python train.py --isotropic=true --inner_norm=false --width=256 --num_labels=52 --warmup_steps=2000 --adamw_weight_decay_other_params=0.05
Rows from block 5 of a small multi-label image tagger, named by matrix and row number. Rows with one number belong to one neuron. Each number is 128 + 24 x the weight over its row's rms, rounded and kept within 0 to 255. All counts start at 0. Numbers have three digits each.
Before each neuron's rows are labels from the 100 images, of 14976, where the neuron reaches its largest size: "responds to" is what is common among them. Only what is clearly more common there than usual is listed. The data: larger renderings of crowded toy scenes.
# gate: MLP gate (model.blocks.5.mlp.gate.weight, 768x256), inputs 0-127
# fc1: MLP up (model.blocks.5.mlp.fc1.weight, 768x256), inputs 0-127
# fc2: MLP down (model.blocks.5.mlp.fc2.weight, 256x768, transposed), outputs 0-127

responds to: umbrella; mushroom; car
gate.182:103102116124133137101110151081105124129101094081121091075153104106079113137144118137146109128124091099106110110136153136127159104111162163145146114115053174134115096156148149176112145094147112110132121150107109125119118113121129082166119112169114137120124111092118140128080139094130099145129122105125153082129136116131163169128120101130125091138145152132085094139103079079121085133112
fc1.182:110096146192133153104093137151117123106182089121116135143124135139138132112153121044139099159150107098104128140117135141113129122115109131163136122146125115089107102111139157121126164148139127156121120143110136185151142136114125115129152138096148084105106110168102124110211134127131129143133113110126184143107140125127111110138156076105081117140168119126092099139129114202167156097111
fc2.182:134114129102129132053096107138148129170111142119143153117111141113170139104087096129130125117143125115090148129127138123129152170133132122136135131125129117144111148169124111131149168125105127151129100102139110109141141076111102103151146143132140083072204131107141151159117165180150136115140108122106168110098081092136127155147135132124160156122117119083127171089153117145102149111163

responds to: umbrella; light from behind the scene; largest object: umbrella
gate.29:107127191126155096167078119066122118130137128136142093120112105149108130137113152124096127136116129154134115127117144108149121106151129143146075146161118122127128132108125128144162144142107115138154132158110130122137082133110123105114141077150153108133107172125114110159102142113141130154134147095107113184170113103109149115111148150133095133097143161125120148130129136082135091156160
fc1.29:115127118103119126147142135143156142116152113162135099167192114157137102107122141138109172106131094106167118150144104133134144153151133132119139127127099127131183124105098118106139116184093107146151127122113123156132104136167124174137109150149156140109143129150127113144172133114099109091124122135128153147142138119160157111115149154135166134100150090145099132093167086138106160151136
fc2.29:142156193147139066149112151127129115117131103171101119142125122127134100078150131088148135119132140099111132135131113121110123136134146123108155095139109125131152113142154137135120127162107119156110161138140136131089147114102139139098121195109128094100109137125087131163137087121129167105154131164124149113146116156133139127112137089121175093111100125145149143141161159103137113129098

responds to: light from behind the scene
gate.652:156104125146140121109122179130112146151176155145134061156131113122128142111191133126123144109126087086109123107110100124087073156153120111132099140143144152152140102133142176096157136129135129138106134095132135153090105143141150139133147159131117084114105081127108112111135130152110148102101135094080143130162100127111139140130117119105168120174149113132124096172121044097150122128132
fc1.652:095119138147119164113140139134162098149106101161128077074116128142118112127139166113133153104142103162153167132116143142111145105113100115152118150125120064143121117134137168139117140101072131128140140115093087106103136162102123152169152108120101140096140126128144136146199139175127119152130165110110158120082127147127101140105120126128173115139137168149060192131102142110094158099138
fc2.652:142121145123148132144093094129187101134128144093114130068129096053149135120140143139132107153165144149105122120113094148153099121127170120140120151122113154103156128108108119097114158125140148149111148148129102120111117120137125134125100115120138111184058129131092241138119187071106147094111141133104144124120131104167129142090135141107102100165110152078155114176145125102108082118139

responds to: umbrella; largest object: umbrella
gate.531:156129138112166124144105117105150096117140129158118158133134099132144065110126157175150128131091125139110118133117140100118158148121154118117134116117169095124048122135190134127091124143123129136149156130146140132121152084127152155117140114065116107117116124111121109143104129111114133164108129154157120125168154095164107115095142180147135158125133147124111146123120124115118115159083
fc1.531:127107144129143134135123121104180103168156133108099134117194139089127120129123179137102136128122130179136118139128117117110115117156133131137113149137106112130122128108172085145155089150132140159161081095134147100142175096114098106130098134167129103100141096160096082122112118170175126140134157162167135081110126149134125094158139124133172129135149151143093105139118079161123167124076
fc2.531:087123097165112085124124099166144113145155141106121147134136130118130139128117143115095128126119123083144136126121189145187151140130136119110119092143201108084149081127128140152088138112143089126118117148136116128121132136123177147124040126129132090133105118109179120138169144114140138106161130130133074101110124087134120155105112134096142114107125148172124136165129107150100133129115

responds to: umbrella; count: six
gate.334:157118122090142127207112124146119119140122107112120135097153132134136150106162174108152120121135145109129092103126149120126139123173090165085083081174067109143142106116110115101121109104127119106090111091098118147129116104140109114082120123132134112087146121144108101096120128145133133086137130077148104091109117138124150129100119117079139130093091174112123119106112124184124126116135
fc1.334:130121091173161098120140121118124108096121124163128120153141120100134135123145085140129108130123154145138127144105105146150123125136117112143132140120178135102126112122142125136149106130134125129138168146135106176134134155115122122109086140113120133117135099142129131138149152140128133158145141151102133154150196129114126119109139135178124145115090094098137140177139098103091121112117
fc2.334:147108109077158137066110120147135121152140142137137108187110124086140155111131086107168140092106159120162134054130094101165100136119114112126111101119123121118099148114101117094137151099127093123119172117069132110109144145155111116158123157147118088126123129127103127105158086109165131137133102148116144132147116094062140104156097129123101124146129122140164111173131129123134105131139

responds to: umbrella; table
gate.448:122158106127133108132123135117152132123078153123162161146118090138134126120130146106135145093140166093130114093181123119131092106129177095166081136125123134133100152149145136134146144165123115094136133127140148108139110093159116109152133151120118058116139137119110148137085074096136120135146139116127130128149140106145143138095114138185088183113085090141104126138149109125150155123124
fc1.448:135105076132168134135131138105100120106121120115135130119133154142202121119119095110140119165160153141153118161188101145175145124171120090136123135145133146127121144128134117141186144114126113129136160168126130142152101122154164109158129103130155152167176150113145137128117096117074089159144145150108139143128152109164112157048174160121113101113126079187136137123125124122118180133122
fc2.448:113152147164111121100117112124163102113164133167147141117092149122107126114140154150121133149111144129087089157138108114101147113077126136127149098130158106132146128130157119202137128122160165170116122077128177101147127131112102125102121102172141125117124123103132157152153138077089118115115148119155163113111081130125148170133148126162076127121122116121114119133114105129130121112104

responds to: umbrella; mushroom
gate.697:181108161155153128178135077145145143119168132080101123076122104128108157119214131138147135124112135122100106098116157095141148094133119122167095122102135120144160118110151109094154126083121144131129201120112120104082120127135151131124130142119115156146126145137136169178093131138127085131136144095145134119135168114105135106088126127114136097138122135158119157155144090097146138121120
fc1.697:094085142138126159143130172124121097103110168152130108087113099105139107127108091081106155131134146121139120132095062095094126135104156125051116110107128136131112119117144157104112134124156149123123128117139118135131172149109114114132119134079133115117114148179171122079079129116120191150117116110095129100121132080104129110163161127116090113156126132095106177113109122115091115160126
fc2.697:123164104158059169116162120171147087095103127146125153101137131143080114108139100123095123135112127114150120090116180101112074096138139120093087123109142109079140158150128160157118116133121200149099134144108141149098135115121076094102129130148126108122152136131128124185125182121119120127141105148125112132147151165104096131124129079121133112112086135136089123153121146162126148096102